config.toml
arch = "dit"
dataset = "single English command words and digits, spoken by a formant synthesiser in many voices"
n_mels = 64
conditioning = "class"
head_dim = 32
moe_every = 2
width = 256
warmup_steps = 810
adamw_weight_decay_other_params = 0.01
Rows from expert 11 of block 11, named by matrix and row number. Rows with one number belong to one neuron. Each number is 128 + 24 x the weight over its row's rms, rounded and kept within 0 to 255. All counts start at 0. Numbers have three digits each.
# up: expert up (model.blocks.11.mlp.up, 32x128x256), inputs 192-255
# down: expert down (model.blocks.11.mlp.down, 32x256x128, transposed), outputs 192-255
up.69:128128128128128111104091128128128102128128128128171128128128128128128128128152128128128128185128128097154122128104073128128128128128101128128218128128128128077128128128128128128128187080128128
down.69:128128128174128128128128128128128128128102128128128128128128115128122128128145128128128128128128128128114128128128128128128128128128128195128128128128128128125128128128128128188128058128146128
up.70:128128093128128128128128128128179114128128128128128128128128128128128128128117128128128128128128128073128128128128128128184128128100128128128190128128128128128128128150064128128128111128128128
down.70:128128128128146128128103128128128200128128128128128128128086128128128128128089154106128128128116184088128185128115128128128128128134083128128192128128128128120128128128015128128112128128128128
up.71:128128128070046128128128128128128100128128128133128128128128128128128128128128075128072128128128128128128128128128128128136128141128128128128128128128128128128128128128128128166128128128128128
down.71:128128128128128136128128128128128128125128143128128128128128128128128128128128128128128128128128128128128128128128128128145128128128051128157015128128128128128128128128128128128128128128128128
up.72:128128031128128128128128128175128176128128128129128128128128128128128128128128128128128128094128127163128128128171128128128128080128128128127178128146128097128128128128084128108123128128185128
down.72:128046128128128128128203159089128128128125128128157084128128128128128128128128128128100128128128097128128128163128128128153128128128128128128105128128093152086128128128128128109128079152092128
up.73:128128128128128128092128128128128128128128114063128128128128128128128128128230128128128128128128128128197128149084128128128128128128189128128122128128128128128128128128128128080128250128186128
down.73:128128128128087128128128128128128128074182128128135128128128087128128128128128128093146128128128128074173128128128128128128120148128128225128128128128128128128128128128128128116128060128128128
up.74:157229165128102071100128144128099128128128128128128128128118128163145128128149128128128157128128128128128128128128162128128189128091128189094194081061134128128128128128128128082128128128116150
down.74:086201128064216128122115128128128151071128128128128128106134128128128116145128157128106142128128087096128128128128128157128128128128128128128074128153076141128128115128128128132157153128128128
up.75:128133128128128128128092128128097128128128128128128178128128128128128128128128078128128128148128128128128128128128128128128128128128128128128128128128128128128128128128140128096128167123128128
down.75:128161128128202120128128128128171128128128128074128128128091128128122115128128128128128128107071128176128128128243128128128128128128128128128128128128128128092146128128155076111128128128128128
up.76:128128128128128128128128128128128151167128128128128128104128128128128128123128062128131128128128087128128187128128120070171145128124128120128128072128128128128128128128128128128128128128197128
down.76:062128128128128128128128128128140128128128128128128137128128128189128128133134128128128128078128164209124093128116140128088128128128153093128128175128128128128128128128128128117128110128128128
up.77:128128128128128091103090128128162147128190128183128128128128128128128128128125128128128104128128128128128128128128128097128128128128128128162145109172069128128128128128044160128167128128134149
down.77:112128158128128128110128128121128128148151128152128132128132128128128128096128133128128128162110128080128092143128128128128128128078128174113108128128128128128128128128128125128137068156128128
up.78:128128128133185128128172128128092212128102128128128128167128128128128128128128128128128128128128085128158128128128128065128128128128128128128146128128128128128128128128128128134128128128128128
down.78:128128096128068137128197128128128128128128128128128128128122128128128128128128128128128128128128128161128128128165128123128128128128128128110128105128128128128128128087027128128128128128128128
up.79:128187128128128128092128128122128128128207128128128128171128128128128128128121128128176128128128128128128128128128073096128128063204128128162128057057128174128090128162156065128128080128128144
down.79:006090094128237116135128128130128166072212096128128128128128128076128128128128128151128128128128128128128153128128128142128128128128128111128097101128128128128128128066109120122128128128086163
up.80:128106128128128128128086128128128128140128191128128128060128128128128128128047128042128128128134085162128128128128128128128128128128128183128128051128128128128128198128128128128128128128128128
down.80:128039128128128128128204128128048178128128128175121128128128128128128128128128128128128129128128128128128128169115128128128128128128128128128128128128128063128128128106128128128124128128128128
up.81:179128128128128128127128135195101128128128169128128161128128128128127128171128128128098128090128128128128128129128128158128128128128089170128128128149097188128128128142142128128128128128128128
down.81:128128128128128128128128128128128128109079128128165164128163128128128128128128128149165180121168128128128128128125121099125148137128149128128072128128064143128128128128128117099128128114129128
up.82:128128174128128128135128041170128107128128128128139128128128128128128162128128128128114128128128128057128128128077128128197128128128151080128172105063128141128137128128214128128128128128128128
down.82:128128128128066128128226128082133128157128128128128128128128128128128128128202128128128128128094128128106128128057128128128128128128128128128106128128100083128128128128128140099128081100152128
up.83:128133128148128128128103128128128128128128128128128128085128078128128128100229128128128128128128128075128123128128128128128128128128128128200128121128122128121128133128162091128128128128128113
down.83:128158128128175128080128128190104100128250128128128128128128128128128128128091128128128128128128196096128128125126128128128128128128128128128128128156128128128128128128128128117128117128128128
up.84:128128128128128128128128128128128068139128128128128128128128128128128128128092046129064111128128107128128128128128128128189128128133128179128164128128128128128128128128079128128128128128128128
down.84:128128128128128128173191128156128191124105128128099161128128128128128128128172128128128128128182128173100128082128128128170128128104128110128195128111174148128128128128128094162145091128083128
up.85:128128128123077090128128075128165128180128128128128128128128128128170128128128131128128128153128128137128128128097146128128159128128128128128128094088128128128134144128213128128117072128128128
down.85:128192128128154128162153110128128176128155128128128128128128128145128128128128135128128128128107128190128128128235128128128128128128128128128169128128128128128128128128054128128149128128128128
up.86:115077128113128128066093128190128152128128128122128128128128128128128128128095128128128128128128102179128157076128128106128192128160128128128182076128095119128097128143128128138134128128128164
down.86:128128128128178173093111128128168128159157128128136150137128099116128166128128128128128145128128128050121128128179128089106128128128128128128092102128128223128128128128128128158128128124096139
up.87:171054076128108128248128128128202128128159128128128088110101081128128128128128128128128092095092128126128140108128128191128118128128128128128170087128191128112108128123128128128128176128128128
down.87:088211184128128241128159128128136172087128128128138128120128144131128128128128128128128102094128128141128206128128128173128128128128128142128144128128128128128128121161076128128080223177143115
up.88:088128128183183128073128128128128159128128105128142128128128128094128128128128128128089128128128128128118128101084098128128128128128128128128128128110109081128128128128128128128128128147128128
down.88:128128119196128098128168128128128165057084128096128128128128128128128067161150128127154149128128128128128128071128183128110150128128128128128128128207128128128128128128128128128137176112128128
up.89:034128086128104128128128128128128128128177095128128128175128128128128105128128128075128125128128128128128128128174128128128128128172128128086128128128128128128128128128211128059128130128128123
down.89:213128128128128128128128128112128128128143128128128128128065128105128128128128128128128128128128128069128128128128116128128128128128128128128084128128128128128128154128149128129128076128128128
up.90:128128106224128128076044128128128056128128128128128147128128084128131092159144119127049128136128116128128128128128130128128090163099056059128169128177181159128147102128134171128128085128128128
down.90:128128128094128128128128128133128137128139128128128128128128128128128128157175115128128128128128128192128109113173107169128128128128147128128156122128086128165162121128136128085140128128102128
up.91:128128128128128128128091128128106128086119128128150128128128128106128128128128128128128128128128128128128128063128128090128128128128189128128128189128128128128128128128128128128128128061173128
down.91:196128128100128128128234066128128128128137109165093128128128128128162128128128128128112128128128071128128128128128128128128128128100106128128128128128128128128128128128128179142128128128128128
up.92:128128082128128148038039148128128075128128128171128128128128128096128128128128128128128128128128128128128128128128128090128120188128128163167128128128128128128128126128169128128144128128095128
down.92:128128128178128248101095111128128103085145128128128128128128061128128128128128128128105128136128128001128128128077128128128128148128128092128056128182128128128128128118128128128128128128128128
up.93:128128064128056128128128128128128128128128128116128128128128128128128203128128173128153128128128128097128128128095128128128128128128128128079128128157128146128127100128128128096128128128128128
down.93:067166162128128128128128050128128128207128128092119182128128128128128128128128128062116128121087128203128128085157128128100100105128104167128135128128128126128128128147128128128105156128128115
up.94:128181128128080128128128112128128128128172128128128128128197128128128128128066128128128128128128127128128128169072128128128128128128128033128128128128128128152089197080102128140128181128128172
down.94:104241128128128128128128128128128128128128128128128128128128096128128128128128128128128128139128128128056128128090128097078128128128155075080163128117128124128128128128088128128195128128128167
up.95:128140131128128128128128128128128128128128074128128082089128128141134134128128103128128114192128076149106109128128171128128128136128221128128128128128128085084149128198154128128128115128128128
down.95:143158128156128128128128128128128128171028128128128128128128128128128128131171143157128128128073128088128128128128128161128128128128128128128096128128099128137128128128128128128128128128128179
up.96:128102076128128128128128128220128128153128128128159128128129128194128128128128191125185111128128128161128128128128128128128128128128128037128128066090128128128128128094128128164128177128128128
down.96:128128128128128128128128128087128128208092128128095128128105154128128128128181200128128128128128134153128128128128128128128128128128128128128020123128128128114128128128200128128113000128128128
up.97:128052083128128086128128128128162144086128128128128130128128089128128128128128128141145128128128128093128128085128128092176128078128149128128128128128128138128128128188128137128128146092211128
down.97:128150128087128201044128128128240166128128128109128128128133128193160128128128128128128128128128128128128128122093128128128112128128128125124076117128128128128128109128128128128109162128128132
up.98:171192128128128128128128128128128128128128128178128128128179128128128128128255128128153128128142128128079128128128128128128128128128128025128239128080128128128133128128108128128128128128128088
down.98:128146128255136109095225128128128169117128128128128128128128128128128128082128128128128128128128128128128128128128128143128128159128107128124128128162136128128128128128128128128093128128112128
up.99:128231242128143040104128128128128143128080128128128128128128073128128128128185111128128128128128128128128128128056128128128171128128193128128128128128128124128128128128128128128128128128128128
down.99:128128128128127128177081150128062087093128138128128149128128128128128128134029128163128128128156070128124128128058128128128128128128128069128128162128128128128128152096128128128128128128143179
up.100:148155102136128157128128128056154126128175128133106128190190128128128114083118128128128128128128091128128128151128187102154128128128128118128146128128128128128128128128077128207134114128156178
down.100:128071128133128128128128128128128128128223097128129172114128128128128128128097128128128128128128128176138128162159090128128128078128128102128153128128128128128128128125128128128128128128128108
up.101:102128120128128128091128116161128092146128139149128128128128128128128128084077116120097109128128117128128128095095163115145128120128128128128183128128128128128128165128128128076087128128094128
down.101:128128128062128128128128128128128091128128128128128122128097151128117128160128128128128109097128093152128168128163095143128150128128128128128064175128128074128128132120175128128128128128128128
up.102:128135128108103128128128136128128128194128128128078128128128128128128128128128128128128128128128128128128128128038128128128128025128128128128128128128056025128128128102128128131128128128128128
down.102:180153128199093128128128108128128218122084128128128128128128128128128128128130128128128128175128072050128128128128128128128128128128128128128225128128128150128128128169105128128123128128128128
up.103:158128122151076142094128128126128128173065117128084088128129123107137128128158136183128128128128099128103128128099088120128116128128149154128103128128128128186128128128128157128128161128128128
down.103:133128128106128070084156128128162187128133128147128128128128161103128130128048157128128129127128128119128144128163128128128128128128112149128064112128121128106128128128128128128128128180120128
up.104:174128137128174128128128128128128128128128086128128128128128128087128128152128128128128157128128128128110128170128128128128128128128112128128091128128084136128128128128057128128128128128128128
down.104:113128128056096209134128161128111128128128128128128128128081147128128124128042128128141128128128112181128141128128111128128128128128128239168057109128128128121128128128128121128116150128128128
up.105:153128128146128128128110084128187128136128109144115128128128128128128151089128085128109128070128126128128151067111178126161146167128156128128159128128128128128128128128128128128105145081128128
down.105:190128183128106128141106098128086128145128128128128128114128128100083146150128116104128101128100128128136128128195128128128157142155118128152192128151128128128162128150128128128128156128128128
up.106:128128149128129128128128128128128088128128128128128128128128128060128128089214128128128128128138128128128128091128128128128123128128128128128128128128090128128128128128184128128128140128128128
down.106:128128128128128128128176128128128128128089128128128077128128128128128130124031164128128128128128128128128188128255128128128128128128092214125128128146128128128128128128196128187128140128128128
up.107:128128128128128128128128128128128192087128113128128128128128128128128117128138128128115100083128128128128128128072128128172128153128128128128128149175128128128186128128133128128128128128128128
down.107:137128103170235128128128128168128128128128128128131129128128111128128128128128128128128128128128166128083128128128128128108128128128128072128128128128128128128128128165128128147128128071128128
up.108:173161128206128128128128128128128115089128128128128146128109128128063128128156128128094128117128130128144157128128128128128140128128082128188128164169160128128128170128128106128128132128128128
down.108:128128128128128128128128171087128128128128146165157190128179128148177128177128124128128128116128128128090114128117128067128128128128198128084128182136109128128128176055128088128128128165140115
up.109:128083128098152081128099132128179128128128046128153128162128128128139128128071128128128128128128128177128128128098128128128208083128128128128119128128065128148092128128128128186128128128128128
down.109:164098128128149128128118175100128152128158128128128128128128128160128128136160128128128128168110128128128128128098165128128107116145128128128128128128128128128128120128196125128128128095128128
up.110:128109101117105128105128128128128128128128128128128128054098128128128128128116128128128113128128128128128140128128128128128048128128128128128000114128128128128128092149128135128128128128128231
down.110:128128128048128128128128128128128129156056128128128128128113128128128128128128128168128128128128128128128128128067128128128128128128128129128050128128114128070128128128128165128120112128128128
up.111:128128128093198154128172128128128120128128128146128128128097139128128115128128128128128128128128128128128128128075128128128128128128128128174132128150128128128128128128014128128128161188155128
down.111:128128077198128128184128128128128128231066128128128128128128128166128128170128128128128128166128128128128128128128128128128128128128128128128128128128128159128128128128128128128128128128128152
up.112:128128128087128128128045128128128128128199128128128128128128128128128128128128085128166128128128155155128103178128176128136131100178128128128151151128088128128128128151128138128128128128128128
down.112:097128065128128128107128128128093117128104128128128128128128128128128128128128128135110128142101128128128128128163128128128128109128128128128128090128128128087100128128036181128128128128172128
up.113:128106128128128128073128128128128200150066128128134128128128128108128128128128128128128113128128128159128191085078128128128179128128128128128128128169128128128128128128128128128128128128128128
down.113:151100128128105116128101128128128029128128104128128128128128128128128137109128128128128128115088128169128128138034111128128128128128128128128128128128128105140108128128128128128103195128128111
up.114:128036128128103128029128128161128128128128128128128066128128128128128128163128128128128128128128128128128128128077128128128128128082128128128213128128128128128128128128189128128190128128186128
down.114:128176128128128128128135128128128128141178128134128128128160128128128128128211137128102128156183126128128128128128164128128128128128128128128128128128128145128128128128128128128128128128128128